config = dict(
    model='image classifier',
    dataset='pixel-art sprites of 400 made-up characters on tiled backdrops',
    train_examples=197500,
    image_size=32,
    crop_scale_min=1,
    horizontal_flip=False,
    translate=0.12,
    cutout=0.25,
    targets=['sprite', 'colour', 'place'],
    num_classes=[400, 12, 4],
    arch='gmlp',
    norm='rmsnorm',
    mlp_ratio=6,
    patch_size=[2, 2],
    layers=8,
    width=192,
    loss='binary_cross_entropy',
    residual_init='none',
    optimizer='adamw',
    learning_rate=0.0014,
    beta1=0.9,
    beta2=0.999,
    eps=1e-06,
    max_grad_norm=5.0,
    max_steps=13500,
    batch_size=128,
    epochs=8.7,
    lr_schedule='wsd',
    decay_fraction=0.2,
    final_lr_fraction=0.1,
    warmup_steps=670,
    weight_decay=0.3,
)
Rows from block 4 of a small image classifier, named by matrix and row number. Rows with one number belong to one neuron. Each number is 128 + 24 x the weight over its row's rms, rounded and kept within 0 to 255. All counts start at 0. Numbers have three digits each. After the name is the row's rms in percent of the matrix's.
After each neuron's rows are labels from the 100 images, of 14976, where the neuron reaches its largest size: "colour at peak" is the nearest of a few named colours to the mean colour under the peak; "responds to" is what is common among them. Only what is clearly more common there than usual is listed. The data: pixel-art sprites of 400 made-up characters on tiled backdrops.
# u: gMLP up (value half) (model.blocks.4.mixer.u.weight, 576x192), inputs 0-191
# v: gMLP up (gate half) (model.blocks.4.mixer.v.weight, 576x192), inputs 0-191
# out: gMLP down (model.blocks.4.mixer.out.weight, 192x576, transposed), outputs 0-191

u.460 121:107141107187139139169141114126132110100160111167123121128176138119153112124131110157104125131156121099129114143086127154155160145143124116125111163130148146079112148105177151155141155148185130111141162172102120113149113142120119096141132098128111143134049148091130138162106119184162117131150121115110140094098106149159153114127166103180141152097101127114145127102144120091138131080101147147139106143155112084135150125135155105107109130110086140149156135101122149115078175129125090121116135141126116095131161133126105171090136117139091133143162138154106119124143129137085126100
v.460 090:141114135114099085120096130093106107168146148148151117134118100124094169180147118113163131147090145145147112119152118097142141120117148106125120087117186095133137142141103123152094154117117150103094140141129121123109099164131130148146173112123161133097116112152104117120125161095129114176108110099128155116127138082122143121123145114130192129108155098149115151096119134143105137155131058115115161068138173167115124100115101121112072123158154093148096136147139142108136086134154137131118152159105164159135093119137096140149102161128130101097126143144107105117153107130147112077
out.460 113:142123137083108152065118174136103125111102101108150161116076130115110133097125155149146138132082142140099103069171092121134138133113119169121142106070111120165146114144137107113132092172091125125109121103143149161116087131153172142103125163117152114131187167162102134132123134110142117122138120104126125124174136192162112094103123176115116097129153133153104123107137129149110139137150147124101129140130158132123128138164107134150115150120112153163111109098155103162163134127138167119126119097124149145079086130141159114173106137123140132114126118137176129130125085134130150163
colour at peak: green
responds to: large

u.282 087:170135105109111166140129144150158153141131156137138123167176132119146102099169169116154172140110153107103104140195115168160137097142119125118129130127106143173107155132093122131172159155102091106099151134146119151138146142121155111112147148130107125146166105144092117122099161107094121131083095132105146131141112149106132111114149167117127135161103104162141092145112126093122120117108170181123130119092164177131113139161111129083136146136109139090123154150135123118147154110113141116112131142078089127101096105169128144147129124154148120140107080148110153115084128118180157148
v.282 082:133122123134121088134120128147133120138161141166144119143106108115130143161103095125179130115124131167118171157115110110131111123114103139106107079157164108140136110142132153122122147109111150141100121144145162107121140133127103162159129113160160083132117110110129131135145136105194124160143135115154116116115148078114112141116153130116149131122155086156118152135114158184105142148164086102119173090111103112153042155089097099116093135141169121116113159167127186143153067167146132177103144139097145105116139135111118139150097113114124117094135147139132140102113089111144117118
out.282 086:151113141091081112074117124118127116139062098108156176108089131072120079128133143145155129153128131168095110085138128118114174127127091137161171099096112158128121101150102110111108122153115171109079119137134127140108100169101144170129106139131161134110144175147089119130149130108137156083143160065124123091183148167119115131130116135097153124105146147100138146130166111141117145136141111146158145132130169123132118102103125107167118113149123135140107108109107117159120155163148125165140086115126146119115105124120139122106136160121132115120099130124180106127148129154096108143
colour at peak: yellow
responds to: large; yellow

u.189 084:152133117129155149127148115132138133132166134137167134147188148137153112107139143132159158148094095101128139223163129151156119154121123142114145111144130155120092114104158121108187141147127111105105112087177109119147146129137159104083147144138125187126134151106147139159120146121110107106101112136105104142108111132147136137064140152114129152136140082116125079141134125124110091107091155161155131137119142133157096161156151123123125147118091117105108171145155143136095123122115119132159120115107102133076124122160102123130128147127120139117102093146102148072118101056134151134
v.189 079:142134174130161135125154116115140129119127130149145119134144126090136162182153132138138143125109146183137140134202092119148115115132140108127088090145131115102118145133130108093108130109121118126116130142160124144111103159141120177122130161149175136088138129120083129156152169155132138129128152181179149128103133111136075100126134112141171140116129162129141137087127118140159159121165058100128119092182162134116083107130097113127111147142139120125120142107135135138141088117105127139097132118172157151110159143141128121148110118122127097131125153084069091068145128153137098105
out.189 078:104142133112090153129135129107144148130120142122135127140141141081108111081121147121184150137157144102118103118141151105119174149141113119106146151113133193126123114154069130123127106124089120113082152161112127130088121121121139135080149129131117131100135184139135157063096114143114096113126141126121145045142130125110139119095157130137136138096144143101068127087119120126126087163080117186140093133145162140179119107135127123128124151121092136130148127127150104152127122113136123133164138144116115099121126076126123125078120188135133136147103148111130126122177163104128101145
colour at peak: green
responds to: large; green

u.55 142:128119064088142149095112114152152121109123110078132185130141123122131159100128111137115124153131114108111124089085161098154151137138135139134139129106126133156120118160138149132137194155127163103102159131127146103139149122124144104104167118147115120143119125122145105129149121124125115157144146132157113110150179151200085146105132152123115136148144099123112156174125106127162129104146150137128123180138059107103145089129143128164149083129144158144116093154120129147148136118074127134103122084114111141115105072138125166105150145123137189128075094138150139118109159115124147126
v.55 103:138119118087148151093156121139149140145144150148123164127186102124122170121171168116139131133110163132131181189190111122131133136143081169124131101141124154150152103123106129108132171126114115117108110088141119165134168150130141140108119193151142122145113104149115122118142191106140137133117137149178135134147117119138078124112125155101124113154138112136142109155119128182166122107144137135122161094107147147131092127149118137146120142156162112103112131139142140164139073142091109159102116079125098166089117143122128101113125139120152120150100104068135151112108145137163154131
out.55 156:130146145135065151134154110136124120082116158103136128112140151109151120121168133190113140119133116133135102159144131100158083114127161153096111095103119109132129125124112164117114127090133142172155125168137120113125153099149167131107138080131140141110156098102165156125121059145162130109159085149137158136149120138136111152124147137124120115117116151165091148128103143145130100140124088114122118136138140095166123125168143128126134107094082129118156151081160112090130148125111152145111182118159140091153160079191134162116121106173139125138178148134129104138146115128096164122
colour at peak: blue
responds to: blue

u.262 092:171116128144144115152132110149140090095147136128126145143138153125151130121120096161127127101160133121116128130098130113129139165132144139110098082116136106147115082127153108154099142110166184122127123160065125099146124175102128126143117076124148125098105155078186113146132098137148102110139131142152153110126123135139123133129111115169154149128100144131118140081128131099133122081154097123152106102117109091118095097107164119127085069163117134127125142106155134130133125152118080178131147063087096108129149147122097155120119084137113139177167128137119085120109091142145154117
v.262 106:128152117134131110176157137146135108128167132103138144108125102125119147151135159154127128078134144166141104146134092122111110131118126147117116155141180114142126150130155090106102124065115118142114106117096108089118166151145099140137070079172182116163108150115104137151136129124133118112122137136199120111147109077136062128113139135158114150118131094136125126099102116121124153138177077107125127141118103094164103140117126105150126115111103148120116138116161164126127085129115133146125128119114125126104201187126123135137116090135119145103138140109131134063129101147139105088
out.262 104:112117149117131144133154150126117113095142106097126105123177142120118106156105119117129100111160149169157146148104140127133113135097115134108116128158110144120101143108130121111132106112146061129169114137160136154137130126095113192134087168148114136099112145123134164165130117175112105117106122150136142096101099073141145121152118078157143147097149173135131146135108125142151065126110063154125134131121136127132106164094174123135138153124121135155130107115134091152105121100149086193121112132145104104120143132113109113074107139128157173112107168081095135083123158129112117140
colour at peak: yellow
responds to: yellow

u.11 080:133127129091143134131129125105145107075115148126132149171163120099096155133137084115106126134143161100124101160127162068140153137168107142123115144138144149127110117110107130124083132127141151127095127140131125087113121145104122103109152105159134143095099149082129131127117126174116125139107103131159176109088133071164119160095132161148132130124147064166105124089104138132171113115133139180146103130103151102111105127118133098121114114154108108117158127094167125126117086104084095143121171101094156134114129105153136137099128149111135162150170131110101083108160156104123176111
v.11 112:138144189145179144147170142169136143105129128183142165147129155121142115127150160150133146146145155128098118163189125144132154136137140156102114104126113132136135111137108143111113101132127101114110134119073100132109082161119169136160154149128131110107102119129078111115115133109110151076124152112178172127111075133093070144135142152157144134125122160141155133129140142167153136073148134105141086087124164139150086128159114143147119127176093094123137158139147120121131124163082122133124157085120129129098124153120112102140091115119108095164128125124110118143148086141137126135
out.11 110:100102115155123101131132151121063115119149158118122119117130120142116157149082134143133145168139128105120121170130160132164148142108116126129150124140129109100066158103144114089163161128129124113138109168147131164129152123118123104119126135158105146148075140087149201106111113151148144178109122158105149090103125106185150153087154126111105097073101122149123092133115140132120118104121146104142134149113125104134142171141147107136133124148106102072131112137135138114112132134120097169105139129103121115103148079113127151143121124126109144125106042130113123092109105071114138123
colour at peak: blue
responds to: large; blue

u.300 102:117161143141162098123121083124101116144124117156096100102102150154129152136106139128095111097098109145127155106141091174110113122110121111144160084115149084145167109097119151084151129114146151150145105099144131161127157107122122129122105088106097127165161087154156146117152147097155175098090114089104097161146158164089145113145101163104171143128093130105169121121154114122098146149110133146131153099169103134106110152143114149092160146114149127154160129140106153153150122159140124100146107159162166165128103142127165127155155161113146083110140145153124131140115104147155122139
v.300 081:154094120141192135129131147126139120099114116105119134110137118124104111121118137130158107136095167103139128134156143107074141142153118138156049122064121120127114103138122113150155130111117140131124126131124141107118124172165099096129151125126158102113141130104142157091130124126112110126120133126130163113080137129132136108117131153105085142113069140104147127143142138168127140067128148125135116116134108068111106105141159129160111140141110126119118117130212105122125137136124094115108136081096073161145125114111143140105097074128091116184133111169178099179113120116146142134
out.300 114:142125164098152140126107156152107129107077118127109134125128123155090125138105161126122134119130130077132134090128140125090140121119143124128109135110155137154158078119152129140126115124118121143137149097125202082190090095170144131153128134114149122128182124092118110105132131133179119123114140090171117141124130123166162111079174129144124161138094135171133165147136148160151151131135140113131125135071117123108118129146151136108101130135132141100161085107163112111139118161168150142116112107117090118128135144138166090168117084120120133165122158174189105175136133136135119143
colour at peak: black; brown
responds to: yellow; large

u.497 134:117123104168152091162111128147126103107154130193108098111122160163141101128121072084117101118087120125105102133101138148117132133116119146115123130171145106081096120095124158136160120157125146157127142120112115128131093139161144125184124110136128103112129113102136099163126135106142100147158105133106141152057133156134148124135129113149174139104137117148121182104103095104114116093116141114176108123105115132142118143083137128113122145135160152164136152131124174076095145166098116129128112118100154107140091121158112141154108129137112081118135133159092154109117092082116127077
v.497 105:130130156117108105120145086145143107105111111146148114119148114122103141215150152124128106130132165151180108118182100115136098109142120108108094067131121116116102142089098142114145137063136113124151113155161109145128161124148119166157140103167123124133142111163098145156152174098097130106136115134135151121109124098164119100127113123141151162107112161142147113094117125124134132133124069123132142139156103125111075121144089116151128140122117113124120119130118178104140111102112143114109179149133151167110114115148144098147086123142106108126103172095129128097164153155113086076
out.497 130:118140152121133156120168079163165144101117143129104126127143142132139142081159143139092101170104136158067096135153090114136095132193160127136087127106077104147143114124148113129112116162139133125125135124125133114156157097139126144134121155122156128117114151117146146114116150122116143115153120140142092142107159169110092133135109144119081141133101138102115098144147112161185166112114146106125101160113153122153145164181102128112145106066134171147125150135101124152135184149100118134114097069095121125112131106127125076150146120154138107141122095126171108159160123147102130137
colour at peak: grey
responds to: grey

u.315 103:142103123141138145175132167097151119129136141156092108122165104081072138138132122143099125078147125095129164122107176112133115119154117110126097135156170157126123135133123163111096142127126151120114128133125122118112117147126106114138136108154116076141111143149124124133098127118083101137158122161168157155109138121188101131133088163162104106155108128155138103117088094109169159092151128130154141165107108140113145103105114107165126110172112147121139138094175177102140091126073120117099167090106141117123105145152146117115157141122117141164161116107113074135146145130110174103
v.315 133:124168162121131123120161151170120142154095147096148149104122155108170143168099130137108127130152154109118125133134097136133128151092125100110149140101132102145102171110120103140136143114112116156165093145107140134118177157138135157151110136105115124106091111089104142134138139144129169160135150148139188110126137145131109152102152088141144125108114132156153092084142131157116129098155110151124079080126150077105094148136095100137148085151090132120139109150100129110145109129115100147135178142161106085137128095126123106148066071135133093084139137127126158125102085120098112101
out.315 114:166131135111068117097077121134168095161086111141120103124142137119119104113174092119128126140099131085142099123112170107117124099158121119146130130123116181108145117103129159165136143178140178140115145142150090126149147120137163151141177112093125121134134099131122062162132112103082119100145080094156132144101132120121151135145149141140121152139162143155093105129130117089122103137062123145133080117126148149125140125141132151092163114139108140153140161095142147097107130109136176103149102122114127129140101103180146152125135156137110102129142106153148117161083108113117152141
colour at peak: grey
responds to: grey

u.242 092:188136135123137112138098095079138124090136086090100104116125119116123151129150087153083130126065152150145149142124081135159146134126143112156087118098135104112117126138139077143130143153162144158121138126176080154147115184155136116120154127153152182120116097149159119164143136164136112170121104108116140103114158124163142097131094131115125146104120139139113167083130104117118140108124124144136089106135127074095117088124145092129105133151129158152124139110178135110132118115124122129104108125149121147173113114120103180154128112094135108143109119157074121123156128135129119081
v.242 102:145123136136152103176132109159119110142097122145136135130128136135147146188183132121133144132103130141149118150150116169137130141108133149118120114116153113127117100115153085135118166098147133105130130119097100109173136229156148145158149119142177113135108142118089107184151161138124106109131103152163165144117112124152121125119122145143112130117092068100169127101137124141128126124149073141130109105116102129124116120127121114166075078144132106128106135126151170121131103179133091161139142105114154156099157154156099130149095131109088137115115131151102106090127099125119111086
out.242 094:127139098168088155158140122104120163122121165149142141130147090113105149156130146100146127086132126097098169137161128135114116146087091145123145111151119114144138103140099137148154142079136124164115120106107127109115128102141137109138119143136122110117132121134139139106151181111157188122130135135089146086162138117109156173120151155107147149153116083083147152109145118180080138141103130130132158117119117114130119147108149091134143140150135108106162127141102130154154121110203151108174173148162125105173064138138137123104092114109106099157100174098103145125125144103132100116
colour at peak: brown
responds to: large

u.488 078:142134126151170100153165140149153128116138145154139107168151136140117145138116116141148098123108108118119116176143158136155112152131110170119135130155126133109101130115143074136139161142126118115123139122118109113145185163109119142112126139139134121111093169109164144128104096123092075142125130137131130128083149103158128167095163099170112158119160070115142103105114157129123100095126129129163123119103123150095094112102122155115086126141128143112124166135122127128086123152093093164109148088109131146117129159161088176134084162146118166106113119124075113050114104089108146135
v.488 082:166120150151171099148160119128159129114133152137115131125135123110113138172151152110140131092118132141131121171175100122139150138131123154154118106162146112129099115125117111150104138081139142121123091117109097133118126177116116160140091129172156107112099132122105149122124136134120158097108134168151153144081101081101102120172111129148122133101113127122140106106123135149139138100148082094169118066141172129155083141109072138120103132171114091119113163105155137114108090152079117153119148104145162140136125182132120122154082109120116082125148143088090117082129093117144138119
out.488 070:117122096086084149108097136095143167129115079105080116115127097063124109073117143133123144125151121120131137128127145115154170119129082125104146122119098159113117129132122140080128108170106130121111154141169156158124127140124144105081153127139101145122139127143115120122120133148115111127129086121096131103136123119133174114086114150082071119144118122129105147119124101127125088114101156171137128186138145141142146133113152094181155155103100141155124112109168106169140135113113132149151117142135123104128103082144071162105125172136163168110118099133163129110152132096112106167
colour at peak: brown
responds to: lower right

u.441 097:150113102168132133136097158175171127105177145142174129136137102093113116112133115149161182097125148129087120146166164154102163160160129181115070158149116166119121106150130121099121104148122126108080131149084107151142129161120105091082135108120133116084142128161138117097135116121135109137123125141137154111114113103130118095084146155122096156109149106122118172132127137135135117102133137154159099115112091080103093109137126106144133150184112125149133147129155120112102108151096122179132191101088107109140134130145126115150111131108090119161139115138126133108123105114121091126
v.441 107:114123147156164137154127084159110154119126149144154155144117134142122136204127134166111129095162136175109102125142114119145111098131149149112106106175129101102145161131148107107082117122159100119151139132135132116114138171107086161141076148163130100126089149113081126154143130166156134123130152158178143138107120126119060108145130099169149127130118149114156137124078119140174139131172069096114112110130124120125122128081131115152090124114136132131111109120129144128112110154107082170095136125141151129119164156156106109144115110143132150102118139086084115102150103155146141114
out.441 082:134124142148062160120158100097150131157101126086130127125138143074139096107172136156123153135104140133133098180191133106115117116112127109160130099101167176133112115095088140129121132079097131142123121153108084151132121142138159126110159099172141146126119121134124110098119117109169154113133110142111184103119128121105149147139119134110172109077129150094151088098097121106114119169103115117146139116160135126143095133146097133120110110159119085105136154113130134118153114155131151141154178164135129112149111099147144141081085129116145146111130137148149148074117161082135119125
colour at peak: black
responds to: black

u.117 100:110137146107147105092163091124095105161116118149106109090126140156133134156104146085142098124116101147203161114157124135103118132112133124171165084112153116097147103107114140096148143101160151123166120096137153153137147107147134129101136101134100188167162109156186151090113144107138154112119150138115106148139162150123141090145120126105154125105173147115145085127151146125121145148103117137108162121152128150092144150159163142113144127127156115126116106141118159151135125131151116104122093157167154172142113154111148097130174149145124076100150144128145125138081175128154135134
v.117 091:181152128114178127127117145161167135088106066141128142132161148101138143133136112131128136098111107155106129140154106132116122127073130143155111137155133118148059113147141101117125171134118149128093132118137084143135133157140141129115146140147164063103123109118137117157151122112116108131156159169167167131077137126154078119112093129133132145117111111135137167145131105159112150074180122122163117123115103128117112101078092144143138136162127153133107175111118136083129109162082154122110151084121128154105107114160102158161114130108112123145131123146092137099118112100133148100
out.117 110:156095129133178112096129136109139117103100125163118115139123132131116135161097083142109096095103140147089136109137133136113046154116094138125100142118117160141150116090136113102131128119148135135134155096120093121135116132106153174151143133110150079109107118155158101162135129126131140118171081114173098159106119105120176168147137170139133108173105129126163134108108103108092120084130107124156163143123135104123136103145104157125150160085176135164126152151128124146139110171148151100106119105163171169103111145158162139148126178098145143135119129122119117130120100173101123124
colour at peak: black
responds to: grey; large

u.162 102:130121149098137119148092125132141142108145119080112154161136107133145150128113089155105163127138139142089134143100085096138158090154119128138066104147124125136121156131149114131090120139136139134151120171153136129128129130114080139121083142175125173139079119098107116136121108143177154089093137153144137091120121117120110085136125132125112140110127120126122177144119085122165174099158116080135074117126103068214136129095124104139130139117105123142130126105150114099113135137088127161106135125115136115106181101105101128105101093120138163098149141127107134146171121136151113115
v.162 075:137087155169172126125159121116141172112150130157126150136137104123108145194116165128126137095132110142135136137139125146155122115135156155132072102157121154099138113141159101138099120080124125145149118149113130159124133163093102137116093163131161102135142131132111123106109102129153144074116158180181133148123123086090064123149102115155105152141127140101146101155128123121147148113150069097142113104137136135136105136116086135132100129142133106123117150134155135117127061129097138134106144081157154116118154183131140118121077101113106146134155121098074111119141113128163144156
out.162 088:126125114107162150121134152112129168114129134142139152129131115146117158130119122106109112087132141110123165079129120109151076130131139123129142124162092103114149144163148140128145113150146125166137110080141112137079114087125128125104103120106112086158132106134129144103143148140083123106134115132099123098185120157138128125121119156156111122192152112133106145126132154172120136129139146111104161131145117121156149109085166108134137164121154115113096079136125108150150121064156126079151152142147164108116103180069143073149167101152124115158110186130139115176118123167138101113
colour at peak: black
responds to: large

u.518 079:162105112129135104160150176092164131125165141102153146131140112101131145128167128129129139097117121119125140135108149124181143149145126165125107114140159142146105142154146117146124170125139122101127117147098114138155111166093118128149129182170175109124087154099132127142135101128118117138109128154168110129111108109152081157139099171137099115136115094132117140181106111143165135097166113128171119108081131123145084142107083125169091099171122107120096168135161135128132101113079097160116126075105121110112124178114097156129106103116111167116105113095124140091132095128118153138
v.518 071:125124170153177116143183124144127134123128135128129140166138135099105140157150168126136133121143141152138115160179091125133117121105129145129115129162136134117115131108137104147112131089145111124142100138129092131119153177124115153138072126150147116124110133123105136141115144134127138098130155153175150122107079082103078122152147105175121138127127143121165110107127114146150131113169068096131125050155158134145095144117084136108113133147108086121123146113140136111106065124088140135114135119151148149129155177124121117144083105117118117130149144096051124059134115137150115118
out.518 065:101124114147060148142133125105123131125149128134114137124144155094128141121114148177129142128162155074114114132145144126127147120112120132086154127122120140125131158114109154147132123113112104124150145185100126161093132116135131112113158146147076134093112145133164144080108097146146125171126111136118155083143162119154152118112153145104107137120107128142115190138118105120111114154130134132135109129145173101138135174144112127160158128147035114105143112095184096110113117095119137139118133153154118089163140084139081175115101133122137171126131069123111174102122114096125136140
colour at peak: black
responds to: upper right; grey

u.339 106:136154140118130138216154141101126103122157127095119129080145146111151122083173123135058122145118132110113158109081103178178128121145090105112107150130128104184144166117116127096151105140115122151121132165152123122120119139141135127181101165155160171167099139105085123171166147133118116111111093122127096140140112160127130141162129164128085137148073150121118131146153093120141144132135164114121103127150139113178129128145132131172147114112090156146131130094163145135140155125124123138130098095119120094131137127142133129130123127133169132120106116133144157129155087167110127104
v.339 098:149109161106106111112152147135145157142153163128143146113144114162117129159129148116143128123153173154143120179162127108148108111120132160109133099149148124134127162140104136093134149111103090131115092080117118140126130142147133152137105154171155116130108120145098150140106161117089112153098128127147161128124104086104109135103119141116165116124118092157144131123065124155119101134146115151142162067083164164145061163127078121140106122144104103097108138119156127109134049135109118141104128139097156170127116135134115072150131121129145113091123156062142125101135096126137113129
out.339 106:185124136125108137109133107127151113104096114100125126124129147101114146089151160132151092134125133155089095140151092111143092140130210146140118104089127087152162118152092137133107132156156161141104079086143096138125136126121165162156101119140177093081095101109138161168114110112141169111152136137103144100126133165134094118116101148135163105114142146120113092107135116159101137133136130102148159117111117146141099127154059101138109121099116143130146148136089153144149111105106141152081133091105129121110123147099178111115130116117146118160161115155136103147110135147089137137
colour at peak: green
responds to: large; green

u.116 100:151126102105097128152082116088127099126150133082138099129108148108142108137206109133107130131089175133106105107115136124164146110131137106132125142131114102136097159116131114150132123147131089146111148170149079130129103175128156166130143179106147106101134123131112108175166134147111094184135104130106148141138163141163135134156132093092147128121125130170112158116123110113126107120122104147143090121117117147125115073121166108112115132143114150092125115116137102113142135095118111171121108116102083087141141097149115181137113127127180132168089089124082129116132132168088126108
v.116 103:132141124152153115101122086169112146096102104131127125155121131139109123135160160144138126151152142156131091164144103118172139146116141146159132127128133123118117097130140077185153172122165149112115128081094064114149159154147140109099104092141102124119101138107134137120106136143107119157122118155108123136113103127117146113113168095144149150109140118085150112107107125148113086112107114106162119099159118120154129111113080156101106145105117122126131106120119125106091125186127108122129151128137127179149138097153130143170065151155094117142095146135072155066142110077149155118
out.116 095:154151128157125140181132104150150153106121119132100124112179122136110119116112174118152110159150137110130145191118117132170101137130135081105106109118106128101152111164096140142144147113105141127110108143144167098133188087146120121149155096159081129122134087102121132114088137162144111115119121134133088090110114119099096168132156138141129121118086183107138104156120161135121110117114112157087144165094106116162139130154117091111146122080135159172141170139084132117117109128158141148131139159134105116181122100117126109113132142138117105180089147092115125139146135098146098155
colour at peak: brown
responds to: large; brown

u.58 098:094152138149161109120154116083105086153142130144106106092103160160127133161093156099127132116095091146157149106135115162097111114106154112146163108092182095112144095097116119103154105074096131166159103122152159144099138102165129158111112113118120149145156116140133176120121130121164151097120161118129116178151163151112108145147135083093156135094140138104142107098155149119113138152102107102127165116161103163101136150142165164091140145121152109113112115142106147149141119131132128093147086126172158153124119178088147108121133142104132116104166150130147121128106123126152110107
v.58 090:129166127141160123145104139133119123103144121128116097147120174125175138134137123120121143112106100119092117147152112146140119111065109168151157131178152109102050120110146108135148150134128122148120114122138082167091138125141139148141129126152136098080076129109145128151137152114112109116164128190122143141110143156144125123141113101100127112099128151131129170130114105128110143101139122117167107123100130134129146136042113162109134157114133119147124164122075170088124134152104166104131133102103120141137105140136123151175136109101140127157133142150070163074127098111165143095
out.58 113:145113132170138128099137123079149138150128146117107079130137140132123153143107094138127124087137150142073147131149086176141103154093135140106112100121148130135129128139117160124115134109160132136140124105137086175106140142084135153118130092113110068112102100179170133144117117112166153123141115149141108132103107160139148158150101174114148083119111142115133120084102064118075098093119070125147150105115095115154114133130106133150131149103145134157087160177087149126159078133143124099142168118140134134104115122120115127143103158125147127149139106114087150091110120136130140101
colour at peak: black
responds to: grey; large

u.431 068:183116144148165125143117100121166120095096125098122130133131116157136145136125054144127144139105148108131138164133133104119150133168159136151108116118138116104064120159111103128099151115131136154110125119116117102127133155137138119107128138172134140093112128102172110124110115161132093161112131177139173106099167102169091104095122097118124135101106110120123128114124133115174135066161118164146096113142136094094140087115130118141094124144092115123100110081171148109095100128058108134096156106138116125148125103121108163112139158104137150118157120136083086131103147100139148123
v.431 078:135117164142167113124147131131147149115151133145130140145126134105144135189146137126119144117113100164125125168156124128141131120115154126122102103156161134105124125123145114151108126084139107106152118128108106113124118154123115157146113133162148119095093129110103115130120132135134145118127155162187155137097090089124083109162125099153146128116148139124149134120131098142155131112164069075153126044135142137145096153120066146139093136146139076132123141091148144113113081152083121140098160082146163122125139155127109101138056114109109121122149156097075125088157101136136117114
out.431 063:090118134133070112133095154093121109177160137128131117136136135099103098120133135096152140148171105147108106116105173096141130101140082104108132176159102141145111182163119131125081126129131122111117128145131120124113149144093113135133145176109112116071098136113134175112124118146110129126130145146136142101108136065111144148140106093130125135127115145146106088149110120102149134185122126133127130145061158191110128121088140097131154119144119143118146113134126097107131088138161136156136115163093091103119116084132121109125134150141162133129114092088094130080149133078101145118
colour at peak: yellow
responds to: large; yellow

u.407 077:166126091108138115131162117115151135127175155120148155113148097139112136098152122144146144127123156072144140146130148120145187171179127144151123105121171132139135116149112138157126173133146140117096106137071115123142110177090150075142131121115138142153107127122164113072123112086132153127067093095103119120116096111125127137141121152142114126109149077095126114152146142157132117102103149158158126100134125130143100118179124139110093129181116111126101160166144105131115124137106082134135150107144122152134112144093073148075079142112100110105103102119121125131102139103112134118
v.407 080:113129118114167137169150114130106129118140137073143130126128125113117106174145170129111131105130125141127105158169092131153156131094140137130128135146185093142110117092122094149107109106136098112138096140129091128111130180123109167163107111171135135092095162127098128144109118137140130109132130153138151159080095114127132126158107115178097134114096155122145108089100088123128114114136115083145112091137153120166113168099099139154113163127103129135111129108151150114085104154103114164125162107161160136140132155142086116125080112113116129097144133099067158065136108144130117093
out.407 075:101147102105119126192140132117117116130133089100161133145143086090130099092141121104159133162113108111200132152091161082178105169136098127135177149144128155129123134146135097107144149127118099116105133154141110125137138147135134133118141125187129152171096146104110132134124132147110073167104109114114115088127131100194127145120145117141105098158154100098144092134092166092135110140116156120120132162136101135149132110079153088121085135129123113131117122115140141162108112108129141140110149160105123129114156147121127179086152153121151148111086135112109119110129172098128105131
colour at peak: green
responds to: green; large